From a checkpoint of a small model that answers yes/no questions on an image's attributes.
Model: 7.38M parameters, 32-pixel images, encoder arch repvgg, encoder norm batchnorm, encoder activation relu, encoder widths [80, 160, 320], fusion encoder width 256, fusion encoder layers 6.
Training: soap at rate 0.0025, 21800 steps, batches of 384.
Data: trained on pen-drawn characters of a made-up script with 800 signs, 395000 training examples, 21.2 epochs.
Rows from block 3 of the fusion encoder, named by matrix and row number. Rows with one number belong to one neuron. Each number is 500 + 25 x the weight over the matrix's rms, rounded and kept within 0 to 999. All counts start at 0. Numbers have three digits each.
# gate: MLP gate (fusion_encoder.blocks.3.mlp.gate.weight, 672x256), inputs 129-171
# fc1: MLP up (fusion_encoder.blocks.3.mlp.fc1.weight, 672x256), inputs 129-171
# fc2: MLP down (fusion_encoder.blocks.3.mlp.fc2.weight, 256x672, transposed), outputs 129-171
gate.501:506497484493506488507459489464507527528473497564493521523476454541515481478502497480497474485513478449513466490481521503494540507
fc1.501:485524517504489499521512472475493483521501504458456489477484535480509454457508537479505488501452528483505528479515525459498534516
fc2.501:513477487471529500541511487483554477532490495522490538477522472502512459511503501483437451524476543505517495538443512488527497508
gate.502:503523486536492481477493480530489475493483490503482477481518456544497487490514492478488518505486508493518486525456490500533508514
fc1.502:461525494493539472502468467499489524474534511473533472462498472528560472531493482512530522501465492500481531550507497537490484475
fc2.502:503511497490497504519534510473511500531509452506494522498514486476505511478422524507492520511549475475491474463525495521483479516
gate.503:465529498496485536489507486524478457512512533509502493492535524511533534478513508492480441528519474519501495470503512490513495487
fc1.503:530482486484489486528485508502470526501448503470558479484474487483478502467477513484488461552505488489508532480480497479536518502
fc2.503:482533458539505497487476476486547465510487477489518478524536478481474489504536524468494464503531521471528473531486491492513565511
gate.504:509510536492494496495505490500494526491514509496481501462487479499485469491482499497486512533509507500480479489501505507476477503
fc1.504:505491513502496487479515502513483511512512511509505539498465507503502493469479522495475481493523493506483502477509492515499525494
fc2.504:496535505522504497486495480495495485523480505490501515500485520514500474507519501489510483512481534513491485493498512515470499514
gate.505:489523530504524510495482482500533466474452502529509492501475519516515505490477535521494529496489498501485516485538491482529482497
fc1.505:496500429540476499543521463474558439511511509475454474460460537479493500486496517508475492462468464504522478507487461505551547483
fc2.505:528475427514468562509525474506570469472467524481519509450481570486496496492497518519529479456543486470484505561509491508536478496
gate.506:475496473453555496507497477468472545525502508511474481493491498516514507497502514538467541515474518540482450515505520501474483520
fc1.506:512504470510507543541500527433496492468502514484513461501475524516506539511436526491516535527479522477530489496497462468504474453
fc2.506:536463542445522453511501537452502504544511496501527482498474521518484500470511526459527481488508507486535464498507497516473518454
gate.507:488514455495500460476499545531495516517510451506485520445529454470520509495498497504513485514510506463485471479497523456496515514
fc1.507:500504518483520497490522478434515491511517530476521504510481459508508484512504497519494506537446487515506504515454520493487490455
fc2.507:520464527456465539500512468506508515512463447484477504524532483519496493512474513492498471482484501447467479511497466515456499509
gate.508:497537503496500484509517529499536500499467474511500525460499477508481472480502498562478510506513524483491526493517545496522478544
fc1.508:499481476515548448507501494492522485482491510512491536492471470493505499481489523493480443537514546532529501504501525493460515511
fc2.508:520499500502519495507493496498489523499521502493501542498491527504527513512484536479530469511531503496534523520487502484506549485
gate.509:518511500490469461469524528486493448516516493529493489475511540543516491523486508474483537536489503500484464500475501489513510460
fc1.509:508486467490532530497519517534524520485516504487469530478517468490484522487500518501497488485526501529516480483496481512435458495
fc2.509:463462487520519486482518513451494494555511478472552522523504476462493499471521566514493496490534510465501506476533463522480510472
gate.510:491486500468476508507509495523533475540523434450508488502509513516459478502454533547489503544515488484503519489496511527563464472
fc1.510:503474460503479509510507507485423504509465484532504476539545481508485491523523463490512497503540519472515487498497548512516441511
fc2.510:493496498516530503536503495493541503492540517509476534498489483492489511504502457522549464456515517476532472480449480507515534522
gate.511:513509480508485534534455498501523503479498512532510558463507555529499482486507522480511514499475527505459491528451510511501515518
fc1.511:528457557512535469547516515503478541490525487479514495507490500469480469522510518537499502537498487482547512485511484469491503488
fc2.511:514492448532481529505479483498525515525531498436505468492542538548525474514506510490522516549487503486485490510464512512524460478
gate.512:505504498508448522526492485514522499468503499489531511528519467529515495520474478537475472439511447469529454505527506539465472558
fc1.512:471482470477477513516490529535521551528463479497518461521492503540527527429521513532487516487510490520527461476499536502502512478
fc2.512:521495489523488531505464522521472531513512483479502469527483484510498502480490494497532502486524496500521518524485529469483490454
gate.513:485490461411497471534504472512503517481482538504485457488540490479451508492507498529561530561506478509498544448454501494501508468
fc1.513:494501509550472508493508567488529518477487491471485466498501496541482471527538524478512539485510479509500497526522492503468509478
fc2.513:543469540489544508496505504500492519485479502471510525523519519514552504462480511525492475527509527489510490507455495529526521508
gate.514:476468495529514507504521507505494461522535490485487496505544524502496515523479501524515462484496515487512490541499503529504485527
fc1.514:487521491480506491479510505507500491531506526500453491498518503471520531485473491491520484483465482508491494535480478499514474521
fc2.514:470500522523515515513495500505547452525522528515488487492510505500498507491511517466507487495461504502526488529507533507496530517
gate.515:478525487511505470467499530453456506539444511481468474486554510532526496525454530497475492486558461484503477473501483515463467502
fc1.515:539501507512521527507485465519524502503504498448458495496514502524495503522502496512448487521516480538474499456501457515532503512
fc2.515:540517518469520530492469445531480543505510474458505493460508497569474510495515495511476480527519508500472484479523481441504505497
gate.516:496535532485495524514497534501468522474470476508490523440491546472551550497492529492510513492527520525506491496479449495500516501
fc1.516:519444507465486479491455508479482512513496523495486505458488470534519532503468505471529547456470500520458489483515488513514480463
fc2.516:506554483485494526511483509564455464463509505494473476554521493502563523436498494510500475494546491510485483445555507493497535489
gate.517:486484483476503517467495502510500490533493518495486492499507498501504507518486500518508504495475511484486494499489493506516491485
fc1.517:507527481473490532483488521498526516494497507509504491531514519528502499456504524524507475507490516495504502517468504502479468503
fc2.517:500518490494498462532488479502506497533544496485518473498509497474502482454494504499492491525519495495467520490500493506477513514
gate.518:497499538544529494484461503486463489483453468512481491470476505536496473531552454484522515477474464496536462486487518497496483486
fc1.518:538563449511570502482497480504429473438434519518486468486526464487552513543539490492518570525435520489509445500528511496479518501
fc2.518:501507528437479504494467497518532484489531481448531496534460512526493446496469550483484472507560539518496464510495519520462513516
gate.519:512523497460535491486473510515538453480519515535491509492523568539493518474504524544517448525503544476525436456484449458472456525
fc1.519:485463484482484525476492466519513460456554525500473484461481506535470504501493482486454507557506528540450487542463461509504549514
fc2.519:489513497497518475477539487522552520491490501487501494500475457466485475511511465464447527485529534523496458534474510516542500526
gate.520:499492465515514513515548498491476465456491490522527502565484474518488494477470502509543487545486515487472497457495492504513532513
fc1.520:510503470549529480478464533493504456508555536499498537483475501486472512485537516488511468473531538478517510463516499531457486520
fc2.520:482507494467516514485496538534486486560499540493504515469474521503463541498566517503517484494540491512510501512503499502488473501
gate.521:479489490502463556534512489471531516461510459430512486482477522495536497491493550482459460516516495470532491483529514517475506506
fc1.521:491494525492562483456444514492422494552535466546501490492509446493486484529534442544505541483464545511487445583497480491531513527
fc2.521:475500496497489493535499574510484491472476503513513506510510513487482468541504489526457518466481473517487513517501487528482509449
gate.522:499464486467514494485515484489496474484506489486497488499497474459507517497498526509553539491488449498468481487506498495535512512
fc1.522:492508520514461563514509513463475516497526510514506485481475484507524466513500502477486475476523526471516504498539433514496487502
fc2.522:447514505476463477515515503478490483498462531487533488509507499487501465500464488505503558496473488505472476501536490539488508511
gate.523:493477493488521500502544460537528518524503515489518499498466519505479496524482512540510517515531462496484524522479501490547520465
fc1.523:531491505519530495517537521490470480490524518490492485503498492509511484502482464475534485507490501519500511499493541470485476520
fc2.523:481497501492459493478499500497504475515495505505524535506488479525507520543510474489514502504546508529524526501550523455509480520
gate.524:468504497445513509495490508487516511488512481446473453502485527461481474495513537512486480528510497513518504514524517514510518536
fc1.524:529473492494477491495530481470446494498478530504527511507497514538519478486484477562497476467528517472459484527493514502509500476
fc2.524:486521451489488505475562485516495496509476540498536470534474524541509475481470523537516477514508553476503481521489540521504493502
gate.525:542520464523529490458565496526523496521488491504486466460487531545462496481486511538528509489502497484503498519517465507493459532
fc1.525:469511489478469467473505494525516540469475513509482533538496465507502531516497531479474522486464530541544478516500500487549519540
fc2.525:511511483487486514512504453511503471478468491463529502506517515511531480535503502462500475498479516491497498501487568542512501524
gate.526:431502483488507517431495527504465509521517535503494518525491502484484525536497514475515531479507525510480477510534494487475500514
fc1.526:528504505445492518537512517521480519495470517529438462535506495493495519484526470532445465479540510515502507498495464539467555496
fc2.526:518488524509511522500481500493466532534500548485483493516464476524526484487473472490487504507497534489515493520488500497507499509
gate.527:483524463490513538526484505536500528513463477470481475454480490527541481503460507498497487495457496542519514555482490513463534472
fc1.527:513485540550461483441485480440531508494522534485509536533493477525468475519532501537529526525494499515475517471510467558483454470
fc2.527:505458483525464499503497467475536489476506478508488535477497462503464507500507481496498501483511477495509517503523476553486546472
gate.528:452491509495491492498438539471494527492503566497460529475535481507480529468529455485540470498462481503535540518493503500478503522
fc1.528:483492493522533521487521491499521481524492514524487489499476507511540522451447493508502524516505498482497518475491509524513517509
fc2.528:508516525549528505479471474480506501524505481489497514504462463516508535482494486456442493501503489475514505485525508524478505523
gate.529:499504495509503472554516534514508483460515541500486522517509524466495492517502478545508491498519514512499520452509452507535481511
fc1.529:494539496424521480482523466459474461489496528475467521516491507515545429526558535478513459488557488492493485466440503470504526510
fc2.529:485497484496513458462512489495474520499530477446493506494513502461536512477449565537503488508496506507460460483479485512512497487
gate.530:538499567491467528463507554503504476508482516480534476469496516511525513516512456508497532491494480458488483465502497490528525481
fc1.530:472509502446523476507530478538528466532486478503496507515508468534473498459502490504483531523501522510522518525516516517501473526
fc2.530:532510489527513528491510528510531478488511500468500535534502482490451515504489503513467495485479490508495483477511542495443478448
gate.531:540517520542472522468531528469465489526529486564487459523469548498449521493525499525455453521508440526586487481541477491522551471
fc1.531:481486523469509478527523436565542576486475502456483467473492503486552457512483483543449511443503533473481472501513491512482446556
fc2.531:518523477517550539476485499546535520528564490476447490526507482456525472455533494529512541557464491517462507544517484539536477493
gate.532:531546511479494524519521519525551486490458479528503491465521527466522490540494492509514537494550541487527496517513535549552496473
fc1.532:469487459502483484509486516534530517482524494481461536441472505528505560479516552510508478499503480509508543494486505455488497509
fc2.532:508480499470530514526504473506530525463465481479489518476500494474500501470504507504512523477475483533515496487509491505558547494
gate.533:514513523500507496515461521545546500533503503484446526494543505501525509535499493469513499465525459512551520487533526497517553510
fc1.533:492466485517534503535453482541498494549519504503472512539513498477523493495482506474480472435484495477510546493504573489500533514
fc2.533:489465500519501532506522474507506547489490513509471515451493455515476514475555483550487511509524486503503521509530525481465478482
gate.534:524475520537511519515509496531470472506486460505493521507487495492498501479502524516496474497481510512505512487482508510515531476
fc1.534:482511509478489518514488511461511493476529491496499502503527521516506536505470515537532518522486485516490503498511501473494476503
fc2.534:497521493458469496490483491578476500451507468496509523487499509509507523502475515496505506526502489516462495490505512488482517515
gate.535:485485542494556475529456527535516493498517505515499494496499535501523579478464509484474484518464490525451517506559455477494502494
fc1.535:486456482493510502500436509509446535495546485500504523484520469519507514478502509507516501552491499540499498486504491446524534498
fc2.535:484484442509481500501478456499466562480522497510488488494536508515442503506502545475497418535513510528493472523486538509490475485
gate.536:509544505454499516480490494485500531564446497475433494536480526472495543496520493500462510498516470501507497501473489505498501508
fc1.536:483519505544496521474508483499488511498488496500482500493501535505488549485473491502528467468552495514479485534488536483484523452
fc2.536:513492528473483480480475479505492526563487485535470530516482536478456481469473451478518490511560468509518547474539508502449500468
gate.537:470514484492508526519480460511479506504464484544517492438462555494457512531522526539496485441530520493509493495514505546520537481
fc1.537:488550508524451543521470477506457529490460429512448468464508492448463462484558463520456487516467551490517506511474505498445483561
fc2.537:535515511540464465489509513509480510494480492531464489504407500512542496482490466466517538515482471480426585492449487469503476591
gate.538:516458488525527495482488492492454505478541488484471494498507533514487450470479516576505460490426525584505557440515523556505561510
fc1.538:518539542460535501503523417513570421416464499496497556476461501469479462465399491457517495533507462504541450496490487464488503551
fc2.538:579520535465502516471492468481528559498484515509468483521513527494475523516514465478469516494486544492491487546472441493488510541
gate.539:547482492494521482519462522485484496524524517464533482491531524532502524486479509464582494471532476500493472488513498507528505513
fc1.539:486487545518489515480501491481514548553505515492515518475528538532531545485477489511474503470546505485483528531465481480505500498
fc2.539:528493523543452510494489529508501485545500450498489559540486490546538510481502471500484497516493462508500517504440498540486500507
gate.540:541497565514478498513496504496500542514474505500506495475526477579486522538584489491466529535468487488543500530500499495520497518
fc1.540:549476497450496539502497508553487539504457496414476514487525507532458494501500488564477511517474498471483499548468488497496461487
fc2.540:543517491448513550544501541495506495522458439464529514455499521510489576516479533522526522493516522481515476495508490545500544492
gate.541:499487521478474513423540477543499483488505497492495534518465486503509500544514560489522486512526490457504494500502485482507514522
fc1.541:505501493468474541480490553523532487479519534502525475490503495494498490513532503502540478501519484483467433514517518511494496519
fc2.541:521484500511509521469535487510534495503523508501476479506518512477465485512514541466522499487484489485471479460505476495511486480
gate.542:500515492495506490485510549467503514488479487496511554484476553508500539508481471481532491486514520496499543484529452497529518510
fc1.542:532520471478505533536475485520547501542528483539507489498534489527503480515503516499512494525468492459450512486446454485519467460
fc2.542:503474478483476504481469517478512523502515495554470511469482512538507532456443500539518492472498545491487506522502480490515469527
gate.543:528477457487480466510456523501469524479448505490539471499537530477503507471505532490508466520511481483504494530483449506520526521
fc1.543:483454445483498480487483525506495516508536521520484454542493527536467506511490516515476581499458513511525513514497486496494522474
fc2.543:472496543443536506470508514457451494522442532497475486473498516531531490453455496506488505491481472497546518507455487510514504502
gate.544:495442529518485435501560420522509515531506511475516487523542466488472498458467508542524498477497538502516518508459493528513499526
fc1.544:494469476508463439432481453489499479505474504503495496484514480520483511504512460517511533528516521505494563536480500518493494509
fc2.544:513498533534501503484479479445487504556505517545502533449518546484523452564449545470504493544479482487427518468512515452527505499
gate.545:575533520506488546469537542500539483518523551504474501495490482537454451505465553500503515529479509514481531503510491561511481489
fc1.545:484487462535515499489435538459509535510489500538520530502485537493475508477475493520514489523548499541549520464491491574507504476
fc2.545:546538538530479483506479484531516520477483522477482475534531494513517543486494475533534486489535467552485525503494549430501477456
gate.546:533498498540512492494530492508464518485501516479515520483489547495495482462538504517484511473489559488444459524478514461550541483
fc1.546:482489559530491521461510525500502503554516490467488446510486510490490470524466507516480499522500522493500489467538517526455477530
fc2.546:508502462452493517498483533500450510482490505465490475514504495492471472495524514512493529556513480530503499546530516487483473533
gate.547:498463514529472484524542509525484470484524454500520477473485484481493451516540537491507515482491484494478472518509477473528490515
fc1.547:445497468474488519470518509531549482460455481520480512469486491500503472445505521496501530489527517451456520483501468510531443474
fc2.547:488463514534497511526509509516487507478487447534531502534462474491512489519497414482539550495508537494533520488490471524505505456
gate.548:457524523523482502479500498495474466482512503497508501475506493497515492522514507487495523480506499556510510474471493516524520508
fc1.548:519495539509507517438503501482493518492521489492496505470503505517550519487499516480493497496553513518470507489463482498485495500
fc2.548:500497529457494535462484507459511461488514498443514497512524519520504514500501494476502559501504526527488493490479490490462515515
gate.549:479447489504474470471499473516548498457515481498561492508492537469498514536454532538478496509475482504520493444494542529525530529
fc1.549:513490490495506489527432553477479494493512433491501500535500489499490513518463503553507532553492478496497510480475457504472470533
fc2.549:518526460475487483475495528480515504550470486489472523482505511505542530507490531504518470510491514491505512540549469539487481501
gate.550:490505506491482557531447499448540501503505501488467465520453469517519440486474496453528497486491474494530522488510495499547499492
fc1.550:484490545532514541513467433510490508481492565439430532490497482486489455498480509473516428480543474510587431509499506513531503454
fc2.550:495489537532456475455504526577506543486538453426503465539486492545519487529475561456525493529554454538464457529527474470484514478
gate.551:465475509524503532462502505503492525497481499498488479491491491505508495497508515493504480520492540502477513489515484492476477480
fc1.551:497504537489506527493511513472477511517495477524494528498513480506517518496502542510526546507500491506446497504489530516487513492
fc2.551:505474517530501485499506486481507533492486500479505477531475482466472507479525518494495472511467491502495472524511502505482502504
gate.552:484542506510531500508515497504537473482472515499485500456513513528500474493538492479556512502520484473508450516526461505532505500
fc1.552:496465516484481496495465541506524501537504489566514531501499512506496543527457499515516463518455544466492472531480483515508480484
fc2.552:459513511514485515477494431490494517532496483448538499473573538490477525505470511563524455503524503482467461470480475476547497528
gate.553:492483490475484518493489534469530497495482485468457506502518494505519496472504496557525512472536469480499466523530532462512501483
fc1.553:513506509528502515538498483501539529471481512492533499501497506500467519511516494478505527511481513515497507504529468535462544500
fc2.553:526528470517521500525477497480533491492512491538521489484488485532490502545496456499482465488472483469473509560532486497517533527
gate.554:442485541520538525509517515515503472481490518516515523416459501490512516486499446471520526508514504494527478497527522500457532517
fc1.554:521517481512484497453489465513492487482526486478471470498560522538504482494531522511470484513501482525478520493453489511482473480
fc2.554:510521501482524486521514531472490525500502505542510509541527494508474487458501512466545482503501501478464510480521509510486500506
gate.555:508504464516509446509498491496503514530452499520448518496482476470524508487559507496499496491517488484521536465487551479536551474
fc1.555:519468464502485555493529463515480493503508488502508458515563541498464480532503494444462464451521482541480504529494484509506510474
fc2.555:493484496484495496465542440468481448504477500533529496542516541462475482501499483534502447463526481503504520537474522477537498477
gate.556:496508538498518514523505489506484531481488477472513453525537495526505454509497476533495524479529473502531503519461511497479494475
fc1.556:498512508518517489490488524512523508504505491507519470490533514524464513502507492489530488507528480488488533491505494511492505511
fc2.556:501507512478492467512491464473498542525493508488504471512528506501507457513524458501496503467524504476469504496471489504478482483
gate.557:547481509520490504500487481495497508537511543456489496476499480523517525507516530488493489459499488517532497476503499539504496533
fc1.557:526506499505495532496471513491504522479509507487474488498493472523506490485539525502509478506491528505553477499529475510495491519
fc2.557:482508465484535508480455499503514501489541452473503481517491504522463459508511517482477471513493475485531472540526525463506449496
gate.558:525475469480475474500463480468483472471523527518489527515503481503510481550482489508531539519502474490516547481548527482509474482
fc1.558:515509493492483492521488466498529485491527474505521522483519509503493463469530507480486503516484513516495468530497495497519513485
fc2.558:489516516524509502492505488500519503491512483507466526512549536511489479486499465502470501501470510511502475479497500467478520502
gate.559:527479508544503446484506500478511515493526519459512502528489465507529472499479511531462498537533543480503505501484525499497503495
fc1.559:504512540523477450497471523513554468470504500465467482532497525521484491533491523485483472516513511488515484508462542536496501502
fc2.559:510481481482521496487477493501498499518479558541487496468478541516513505493474459480493489507495510506523491484516459532521536482
gate.560:512507480522502529503499464451518539504505504513500530482489512494532513490474511456518541457496484487490525533502484509497490520
fc1.560:501537505478488463507499512501514508450498528511488555513503533504523543514502534494520528488565521518540494521525474470476511523
fc2.560:486498541478466441480489526479507492499483511477523497511508498477527530463486496505501451513534498520523481503537472501470507457
gate.561:522441483492483494474490446462510513531476522493500529458525469485480501495485511498480506509495505525544435489495534535458488471
fc1.561:505535496535463480514521512558527510515501489517498477479517503517468489483490463471523485504499487507490459506513494449466490510
fc2.561:484544562449511520470503534512495490478484495499476520558534534522578493503490515486451501458515556527505492486490479517468489473
gate.562:506495483526497501509491503513488463527486477466494509462489509516449472535522459539496492487537521521510498497480510488497509527
fc1.562:516532516489498514462487503479508480490498501510468497481512526504506485496505535500519500487468484486498466517514481487490474490
fc2.562:495533489512486522513467501497517534515473490523477506480508464446484527492517432492501521508495468525525501500521467475491525527
gate.563:490496528520443544479564494499520492533485556475472528486481557516492482452460504506498503482502518465478521552475478507500499491
fc1.563:488485462481546491526429474518527466504498508497475504514491545509495473492539495480519495513471501505489534499478476532478526516
fc2.563:485507455491519502500490494517512483527519485517501494530555484469469478477497546480568444531519491526506502477502516447508545512
gate.564:507490481498518510469426565503510516549536473511513534498513482532525469512462504428524473560494517525526540536498491529543479527
fc1.564:458530576519519487478466543524542481485511455448529537475478502468526478512504546497515501495503455534521506500503525496508521502
fc2.564:490512520489517505526480426478487510539451516482486529504500486507529491499477487463490477461517504471511483499534486465492523514
gate.565:530500486472471480525514464499561519524472492483487516534548529521496539547453523552494486520513513490501471499509506469467533508
fc1.565:491469506508502481492429504492490482521484472507538489483472462544438494506512476481483527489496482526515509455479474494470484523
fc2.565:517483494486488482504509539487505500481469492505553518517508471533450490500459504484494508479502479523556495465488490498506517468
gate.566:487511552514530498515485447475473475498509456481501507442487517485494566526506492498559475450492523499555518521478498476567529535
fc1.566:550494473435510495497564536510485475473497488505486507486502508505515484484487460511500491534498490516548502523522489506498472497
fc2.566:447512548485489445502517518509445472552477474465511491537471504510483499505493495518514484541494465492512470499529507508541508482
gate.567:516494490474535498536562507482490510530481477511493484518546486514530496498480511549535558493473511512494517468469479476523485514
fc1.567:475483526462533504496459520517522490467476511499514468490458511517496495533518470519490458492485488525511494495508498495530517495
fc2.567:476503488467522513517492534519526527500484502512500502509507497499493492506495472515514461479504468496523507477538498492511514471
gate.568:523475466539479480487491528467496554494495543481545517478495516501523490509472532519509509476504478480492457459492468514512518472
fc1.568:543485456502503489534521531501505517515516506539509512498525488485464479460500525525529488528488467496471432518481506473501499505
fc2.568:560536468528511475516514494482511531537488510473489542519485506536471489515519507480501463513489496467510475488500514468473540482
gate.569:485466471484517518510512507474479484508482484482472463505506501474453498505481491506535491515459531531539515512482544508516557492
fc1.569:458479494517502515534563477478518490488507520488499506535442527512510451510498507473515519500516511475511509503493500521484551496
fc2.569:508508445475472492509488506483510508516476498523504524523502530504522494518459535482475512530533530483509495507512537488515542474
gate.570:510551466495472511516538507527515505520489522487472509532504528502524515511499490510518501507505519496507492498499505533545530469
fc1.570:467515500484479500527491501448480503472496493497506499521480500490501496478513537515494467472519492512484501468517487486524521503
fc2.570:495491519472497494505496522480468513518504503502488518506490523477460517533481512488487489502498511504514501491528505503501522489
gate.571:506471522481524483520539486499500492500500521490502506532512477496515494526483510499513471473546460462495512484542535498520486479
fc1.571:473480519523523506514533510507512534515509511483466511517516494463506492524534532493501502503494467504497522510469513534489526452
fc2.571:479486499497482512457489529525497497516531499481475469550508508472488507487484487474519486492502471531539485513501514500465502505
gate.572:538513513520497514489513508530579494517490465489501497516517493542476546526475494490509495518436451554488506529484505552589494476
fc1.572:461483527477470505577493521476478492551530480512526486470481525546482475517499484479475505459532469477468515519537529461510498489
fc2.572:486483491477460521533512476548517491520479536483507518504452497534508482556448487480478559475476511515525495478481527485570504499
gate.573:469518567487523513515481494473460484529451503474487498472514513484499461510487465426550560483478469520435528488549492478474484549
fc1.573:476499511507486501455498484504491565474472529469517447498543487455502509507508493529476507511454466494535492523488532478531522472
fc2.573:507460513511417508442506487472537513512498525475505478480502506490514476551520486491477497486480480502537519469489447478484513514
gate.574:467521513448495507549494484493470450474486493479545515513491523521471495515499479484512504472505534488551484493522552503494476500
fc1.574:500500489488500530472501469516514526502496522481494509487508499498500487490478493521513507517495464502502532523456477508510537481
fc2.574:468500509503492537506513478524461485493503480474506501541488554529480509501508481483508477510525490492479514539510495466522516479
gate.575:521466497485529490521515468525486537525491446545472501489509481518515474556468489503492504474531525486522472472508534503537470502
fc1.575:493521493483455506496497484529508519470516471487472474473492556501483480497479527485490473503498493495474506496510512498519455515
fc2.575:514490514492485456488514474488496501508479494513515496517489495507468477503508511533511514462468498516529557509516501521480485503
gate.576:454536516496515511505494530498540515501476474531487489477513513465532476496494513475510509471498482527507549529500466505471512553
fc1.576:503512516514537471449450479485492535494511498502495505539520529468524544498505515499508483529486468499519488490525496488543516508
fc2.576:514502506491524484480478445505465532513530521523479519512520501525525475529525493491504471475478521472474518488544490482470468514
gate.577:513498502492483514517463492446505527463449494468519473574533508530505520533475472486461516492521470507532512504495521496516487529
fc1.577:478498494481503408473494491512511525547514486499477446494468458465483532469509517500521496457556503482545503488525527511502489454
fc2.577:477506556464506496496556513485514536503491522494474493500513483477492508517518472520484529508485492468477496515528472505479488517
gate.578:515507531514507491486525553482512483516511457486480540501500546484530417528482510508537475509478504454504540502480487454494513509
fc1.578:536468467493435512509499500502477463496524488447490532516496521502485473479468523510461515523461504462486495504488469534478481480
fc2.578:532513484509463480534499498493482470477510494484517525547524490510536531498499511491521528512517545504532478487506500482494540494
gate.579:467544552470571515542468493456514511493508517495507495490496494511520530491466502516488497470503514516457461506532468502527509483
fc1.579:494488527501486535538465482522498498502505521463473505447478539441511467570523504527524535452541507481479512538512541494479504518
fc2.579:493576509466499539499541541473476497506511493558553452469532497496517514549505507519446529515501465544523499492476490488517483485
gate.580:528460439509521537511495461525543492508505462503533521486516480501469466471485497504509492528482484528488500491510453488474503492
fc1.580:522497497534512513500502532491563510474518498490538486440480526522459475507431500506524469506481512517527499517496467494457492479
fc2.580:471520497533526475508533479527455468520518525458494528487496490517485508539435512529503514508539519509497503490531541515466506459
gate.581:459500514512496530485470481484518495501519502520510510535482481534529502474478474476514485481516495515485528498502469506502481496
fc1.581:486487539465470516533514495525519481488510506499479496479514514547525460487511515483491480501480570483468524492490475531513508483
fc2.581:497445476524507515514494497494499519529516456514457542494510504508484422512505491469509471521507520478478506508489478486506459527
gate.582:442545503473540425531467465497537468483498562469497518494535509523508495506484520527524536492501478520486526493515539522544509474
fc1.582:473502516461483503521538547538494489478545503496480501480515502501489531516479498483532490451505497488507537484555486415525491521
fc2.582:470523523511500545527444525489476503505472473522492492540484501483539485487479456481514549490493550526483507476498521530570506522
gate.583:475469500518545493508511499484498493510492453527465503514502517476477533494491482531454501474522537489506541517501494483501492495
fc1.583:458467505469500474478498509509524454495492486476496522498485513522533470507497451501563490475499481471511472486503514450511514500
fc2.583:528457534499501495486468530507507480496545509513476477505467545439518517476555462460491522468476482537478537546476550551490483483
gate.584:484494537477541477470510535504529507514482504507484438504499496514510511532553467543485503495472522450528475466502534467471510527
fc1.584:480487494526434516460521474532511443552516461418481549521538486504475515493509541510507486465448503492526536507442480519510507474
fc2.584:503531498550488531496526505486548434523474466477525498570484512483443549480523538531512515460536544481525504539480483525500502442
gate.585:520514507514519519468518540486472485482548503544503483485546544473494507542481522516523499473490485523499522538466512471484479552
fc1.585:539475516483503455481540503534469536487494474500501476527550473452488501523456452480499525496489538489507531462502510558486523500
fc2.585:521583505490447486486479487457487498490483478504527490464535491499506500469474486523497512477509481479538457522527517486517522490
gate.586:471483545458504498491499486443490534471546519471515555530493494478519520496496516518521536511436485499516518466480461503483542534
fc1.586:511562524513517490488547502492512528493469511537506495487503493482552499479457493489460475512534546476472489493554499506467448481
fc2.586:447466556566501491478529471500502548466456474501509481506484473487471515483564514501470494522468543482465505494554526517440502543
gate.587:476483502528542483499506474511473500471469467476487508543505523547496538539517514445505506447542511558463527510526503502513479502
fc1.587:474504477515518459479494485482494457556474496485558525555500484509553527489499531551503512523511510481540530503540460482493488477
fc2.587:515540492521502462467484514516449502497491494457532466550478480571482557473487460505504439470489504492549521527517506495529492503
gate.588:515523512527507566510506508494495519521495468499509496503505513445481492481457488501509494524523467486453496496498458498530462453
fc1.588:549526516543523523488452500495536527507489515498464513495485477480500520503506482481522471532492489491533511575463552501532500480
fc2.588:510492525497468547527521505519484518470518473479499491544506465528516482552489478553523490520483483500518537526502500479522475437
gate.589:456587490509481463493500474439478456495493493494543568507469479492524524547498525522537526507518442523508459458457484482548488495
fc1.589:468492491505547510505520512517462551506526450502523506510516471511508496467457524525508464513508507511500494508459468476538500465
fc2.589:515486488516495558540500508475520511487516508503500498499557503501505501503479545521546500471512490517460475477478518489549491510